Weights of a small image classifier: arch coatnet, activation gelu.
Rows from block 7 of a small image classifier, named by matrix and row number. Rows with one number belong to one channel. Each number is 128 + 24 x the weight over its row's rms, rounded and kept within 0 to 255. All counts start at 0. Numbers have three digits each.
After each channel's rows are labels from the 100 images, of 14976, where the channel reaches its highest value: "responds to" is what is common among them. Only what is clearly more common there than usual is listed. The data: single printed letters, digits and signs in grey, bent and noisy. In brackets: how many of the 100.
# convs0: expand pointwise conv (model.blocks.7.convs.0.weight, 512x128x1x1), inputs 0-127
# convs1: depthwise 3x3 conv (model.blocks.7.convs.1.weight, 512x1x3x3), a 3x3 kernel
# convs2: project pointwise conv (model.blocks.7.convs.2.weight, 128x512x1x1, transposed), outputs 0-127

convs0.280:129127132141121141121135102109106125141098102163100128105158144122056129104112113138125146158146117137156157096123127086176141161129154127123173139124144133120183139166123095173124114161088109129087147143123101187138084148174128120141129118115144139114147125116104137116132092134086140130120130133099152129147095152166146134101134110129174134158145174144142125074121112132075140153136
convs1.280:103113141093117158090134148
convs2.280:116104111086126154110114133126138147089122115119141115133100113099152163164168155094176121150102116112178122106140074143125108127116137115120119125136132156144158129071093091090115133100144119135154107093137139149145125168124102119083163095116128121093141136160104156148114136157119127122157156161085132142086107097156142088142166086146115127113134128136127155103172131122158166152110
responds to: dark on light (67); the character % (61)

convs0.270:162138142155119147162106143165125075097128127092069170128093117114173104119122134123101125092139153151134136140131161170119103115150149137114094109116081160136129128096104103167114143111117113129132146170108131125140123131152157166130151138132108129117098117181095137135105124139187187171149088132130140119125100131127125122100114136168141160139160123112155108098121120075131121145117
convs1.270:156161118116134126106088097
convs2.270:097091088148146169103118106164117132133146150126152106121079111186112147155141132122170123133118128121104112108092096107079144090136141161103093136076108140114155144150123108170112157108094154129154116138107126145171138133142108175108129119175137139134129135116104174094145103083100144135112128162182117138156125128141112117128140111096168128122135121095121097124147135112144171120142
responds to: the character @ (46)

convs0.219:175129155145115144087113148126132096089116117101146105149078111135128100176141123146095146106175102148166113135126126132121135097109088160134131148139123117127146145102159176157127200132143128177130122120130100083139123108140119122169128115142129118125103117118157147148135104086175197164120132152152117124110113141121124140126122151145108140153101119155101115153125106077136105109160
convs1.219:151135130160100094136124088
convs2.219:144138106131122140121112183167136162159148141185134140132154140140127118100107159149106102101145139093131128129102111112144128168123118170112135174099167119129136165151128140165095102123084131081144112128160174097164151122114107117141155131105153129114177106147114108130125143107142063104108121139147118129140164113118125111127161161179165103136145162096112157103136133155150106144132
responds to: dark on light (99); the character $ (35)

convs0.24:147097111121155120123127130122109122130159201131163157160079123146148134117105117118135125150087109130111114099107118157111149133117091128135123093135112126103122104144160134091136141137104142122145102072110155110108128121097126107134156178157108142143117090164141154145111087071116129095120139163125115070128130122139143125145200121130084109163100106108119119155144135115113110099162
convs1.24:123103101161097096134154133
convs2.24:140183124114142157144122129148127127116112088131115120136176149133130148119198112139126130170121138133126140118167102160156145111124123132153104117121161149115111107113106146116103109152155136119169101070150100111126120153168129150156139093107161151118157117176128089120161156157127098138148147125102153082131116170128109128150093149121115111154186173118118142088127086149148140126153
responds to: the character e (28)

convs0.44:137080126084146130107147129119132127110142136124154110126103163139114103150081131121103134207143129120116155138174121114154136094137084107163132088101113107148150139110106116119147157131116118163127132076122137138109092157130103128129145140139126143134165118103136083092145134072125139123155172145137106138120124036081151101169121156141106125140137124131126131102133145114125145103118
convs1.44:138134135125100133180132166
convs2.44:114138099161112147140149130162136123155136107149093079113132157131128135108138142091127093141138144114103147105092143126152155105129117158169090099070153129092159116178120120145119132129116121135151123111134113113143152139138125152159063127157128155167138115112161102114131093126113151124104139154178098093135107151110102128139074112145193110144127122111112085097118149105161152128161
responds to: dark on light (66)

convs0.504:126111124095091147146142134103109161100103178118143143180075091155137102144131132101116114122138120096141163109138146101124123148111121142119144138129141138135128135118153121122178147148098104136121125077139093117122121173112131142122147185148124110167104092158089132114153094116120141111124125176151104143131118095125111185121107151086148142132088150091143141105078104114169123164144
convs1.504:166157151130105112136143164
convs2.504:104150152137150156117127135153111119132074110119154147103156146167126133142168140153083135114141122163055154110112104136126086133150103120154065107125115126133114140120122145094088141150131131133151138133114093092134123105172134178106138082140116095140101094142118167108156149133166091155129146109135149130140127189143135146136113178105095165110130145128134143130110117137146161112113
responds to: the character @ (43); the character = (25)

convs0.231:106110154145113122149121118133145119132114165169161128126115150143111134117100131144173080171113107142161120094108156149132163125124118142130126102135127072110140115148083111066155119109147123070139133097137127143153135169120123121130095163116100124124122159171121133143130056107122120093116133110097131084162149123112146174156102112109145160145100113161149138113113178110131155122135
convs1.231:134129082123113124097126170
convs2.231:110090121145105139128097166125143141115142111126163126125111124121137103124133118140170144175120120073145123111130106129132138159112157139104162132095149155154140095117064119101126137093115144132154129105131159103112135179135148111143116095155128143098133168158107109129159107102072157109103085152103111096126110134133106112154140087139147108102109140137148117128171061101143135098176
responds to: capital (68)

convs0.263:140130110176140127139114108137144133105207114150124161096106089110146123117123122095122110130090188094124111096130156167131119156121112123112180174110104157090126094126143132123107128139098134104111134116137174117142095155153192144118125145135108102128102132145165104103110099101121140160132151137110109140083169094103150123142143132137105104107108128125104118114146132131140144068123
convs1.263:104146152099102137098103104
convs2.263:141097102085128151104101123163124116158154129094134126120111130138115163155110149091208118108121086095117117117106140153116115115116101171122107129074132119112109118150073117126106144108144119140147159125114101112158158133122107178106111094155166113116153169153143128154095110118111183127131114147109181135121117145174134107160151116133132129093152132127127131137144100103157158113161
responds to: the character $ (25)

convs0.247:132100106140118176129123126140109151115093190127152131159094137091146151156100128123137085147132139125123108119133123180116151105121115159166117078146154158127099126103113147099177136097126143107124111069136123101145109159097150137144109219092093139115113131164118122109170100103145103126122132125099114100139125098095129138132120131119160141117107108126142142115130168101156103121138
convs1.247:127117154180099140150140119
convs2.247:147149112092126183102111159145114144132133073076137124123148138084142135126175122143115145134133141130091160092119102122138153146126129130176110141100151146132141127112094102146123096170145087146137175137105134102185142116171123142137144092157168123084129118099127111095114130135132119095102167117138161118115148137178133121128109196135133098117133132143134105142117095133121146096154
responds to: capital (65); the character J (48)

convs0.150:136111115134161114131143124115078132150136163106100176128130123151141115114150126171120154120150105140126115116078118119158132143148162136107097113172093171127127141130176082099145130147116098151125132115139113144121133113125129113141132129163110117122125121150111190195117149160153157124144144175093152117137063184151132122117088122130142099153122137112127127147084073131103112114124
convs1.150:146118136168087127163118122
convs2.150:140159122103154128114150153138073166140131130137151131133125153104141116132123099126111164117145134138119145098153123122123112105127131130119130103131115076120104138114174100115115101151182118092095116102140114151130162124152127121145122122092135132151149066123114087173130164156167097148122144086103151091106166113075156137077165115143087137136158147133147111146131195134116125141130
responds to: the character $ (72)

convs0.220:124125141092083116110119131134138084108129077104155134137123147093109145180130154146185098128155134145136119131118076151055125141102112143159133113146115130120132102110115125154158122092150168082123103090149152109121118159119130116126078161141115142122149141140134134150137122120128118121142102143108161124117174115108160114183156105145104148113126053140117162116140149128151142140128
convs1.220:122109150104099153129098166
convs2.220:155142109132075096168144162135120154136154134127099136121166139157151082082099157129150109154170121094153093134117139147186148166101114144133154165128154134141099117145129146145096134117095101114097155103137154108120147153072149117129135088086138133131145184128129139146119126143124145110144082122107083132124089153117101139159179130137131086136122147144115123129150118146144140099114
responds to: the character e (40)

convs0.497:115104098141099096098135134114167151160122117162151120136093113156109173125147136133148087147092149112123114137083128137095150143138140116141147127163099079110118097163118169085124082130152153097151129139125133114089169120115114100126115155114130123168117148137136147121135069114111092097147102099156138097140151135147124164134121137081121157152118127148166089125116179098162120109110
convs1.497:107105111144143113183131118
convs2.497:147140119171091109150135135125159174110156118133150150171124090126136131097126095120107095143161142132129144160121134129134119145171140104134132149140142186130135093110127142179152118131084162132153136106109145093109106111109150090171177121115111148080140129121139155107123146180103145138166134149129123119119127117139085123151154117163131092186105132121109171076117098145124104115137
responds to: capital (76); the character C (25)

convs0.110:138133120123129147134122143117111123176120155118111155179132141120160076109129117152119108123144136104148113160125144125139117138151180142103131113160115119132106139124161105166125160154108121135152082074099101118152143137150095136132161155128115145123096099153092144115136126121107166134104160126140105134128090161108091168102101122108096129140077126070138116159064107118157089167136
convs1.110:093120141117149169132143163
convs2.110:128142132169115092143143089134123097106094155148106121123109126180145142134115161147120147153125134167112138141131154120135105090137100115104121097149097145098100098147147190129134160142148164128128075109164083134067107119119143095136132131096121158173074123133133117140149133152111130125170104122168145130122087158129098160162113132114105177137138125126125155105113159108123121117094
responds to: the character $ (40)

convs0.180:119163128135146136183138174146115092138118194162156107154077103123149161142157128090137144083117097125119147095121168129146141120110138125124122135112086146126131132168159121080117145147126105127138143143095094150156133137125098159119138089101149074143102093139118129143141099119129142129101124152121100084141096151146097161093120180120119168117128155114165116122112123139133161126136
convs1.180:149109113137079103150139107
convs2.180:124143102103153151096115181142139150130151090092112076135172134132106169148111120099119108093119136139089127107110096105087149140126116114129101112076182103126144138126130110133135126151140099094160131138118140115151123149134133162131126160130106082153178072116131110145123136138126124126108132150126165067123162101104129093121113151119137094158140078076153112125145114129152131151133
responds to: digit (41)

convs0.380:201105078148136103119130122132121065135161148132115157130121140135138103126125117087125127148146108108137125165130122141113146151174130086117145120172134145116148152151157107134092115173092122148157128116111124152073134122096124126120137114161115107157114085127136181158140137103148148134115111135122128110094143135202114095138125135139122135159164111087160155158119105115090111133115
convs1.380:114121111112107107149092085
convs2.380:099111126170130102136141124090149128087117145123110097114117091110148170151139102144099139114127137155146136172126138101103115103157121090135115142161136154109146135092136140166159169143111162089127111146138136161103122126144167084125129170103075108126115080093145131124120131135124110108155165159144134149118130105100136114123112107141090141168138060111129145108139171090107087131101
responds to: digit (39)

convs0.165:180129172149126136113106097139140121150132112052108152115103117146123110134145132143112137118125096128144116155170161135092102103196118120123115089148155156155174150104121162108126111111123121191144100133125154140134139100100141113128155144153110122129107118154121150168145135147146160127134094129113128118118100109149143097160123129166163086127149082124125082131129140111096098086113
convs1.165:109100134158145093100150145
convs2.165:144164129106125147119129139167111134163142115178137197136170166111090121093118158137139099114142083128146138098133123156160113136103148153113154127124166089121076123152147134124101075128116113136107138123130113113142111127137072162113112100122138124150141146162132102138149140146135104135133146106150101105171125118130164129089136118148169105112138176146090095113119164166169145133132
responds to: the character $ (50)

convs0.199:117115146158140114097127139134121095068137118117086125094131090140150105141139161151111137095158125121144128140151094154107119119102088177141121136128108164104090116031115153184132126151151128134100155167133145079139131107135118123123096132144103131098121146159155153150118155152158146125150095124114113141108118118116135087130153146152119074118139113107126091153118121137115146161117
convs1.199:102100108103094131145153153
convs2.199:131104088143097150151126097114131119166110171153138118096118139143129118145138152135173158137153101111131093112095135145135077102097078156150146113125124134122130125171105175160092141106148148137126094121136119114132151147132156156131111081101132160103090153177138123155149132115145150156160115142125145149152095179145129135148126118142074175093150149111119121136126121124142150064130
responds to: the character $ (34)

convs0.227:137066117094130148114123148140138112133127160114144064119106089114115130182128143114111173159154114144109124135139122120087161117134156107150144135153150101144141126149155185105129143128137116148123137124167137105127125127152070153130120131105152148135142179084134167081078135133163143132117116158113148095079139097166100117129135168111136141112115090132121146143157127130099130167128
convs1.227:125101150142091172133128109
convs2.227:137159164133129129171095143107144157120125107111145104130122112074124098119170117090129152170142086113121143135089115165158163170136124097170094151137121124158156109143103118119142117088125162177144151119133127103129145151150142136140115122157140164086095171104164126096160099137141139146117130124089096126162093176140111158163103130140144131128099147110147097128117087140104140119125
responds to: capital (65)

convs0.154:130115118157112105118131087097116132086149127105131155094085091100131136123143130124080129120129145122175141112136112139107072150116116085130118173193105155135156119132157127118127123159080105129093152120135134143089108113112159114089156134185149091110111111138119134165142109083149153160161128134105102162109110104149117136143136130136157121168153151132134108110100098120119112110089
convs1.154:157151160082117112112128138
convs2.154:125132108102112182134138142118092112150164132142133115127123124109142093109120147147142164119144158072149122099133141107119104147091117159146168148112132106186129167140126104103082095118108096099105138137161168141168163138128169155109159110122123119111142117149104095157126115115152090123133152100110142153139167127143181116102185137141090153111146107141148151167162146121131142101128
responds to: the character $ (33); the character * (26)

convs0.319:159149126167154166136119142127134097092134139135107148125091123111175124125153127072091131100133142104103130120160136167143150122117132132159141093066126194114121141091126151185105137114135116136099134145127152105121127128140118162123119116085095126142138122152155123076101137134166131126123122132131108100067103072117112075082145157146095105102135127108130140118150126114140134131115
convs1.319:150146125165136105119093095
convs2.319:133106112138114167110093123098135123132120145163142102132111136145117085160096105152159134133126095112141121126102064118102132131109137156103142122088103162119134112158117127161132092134133158142153119111117165092182145184109135140155128102159191128120159113161087145106116106098093098104099089164149123113120090135161118106154128095124136134122136124091131129124175108121152130089144
responds to: the character @ (34); digit (33)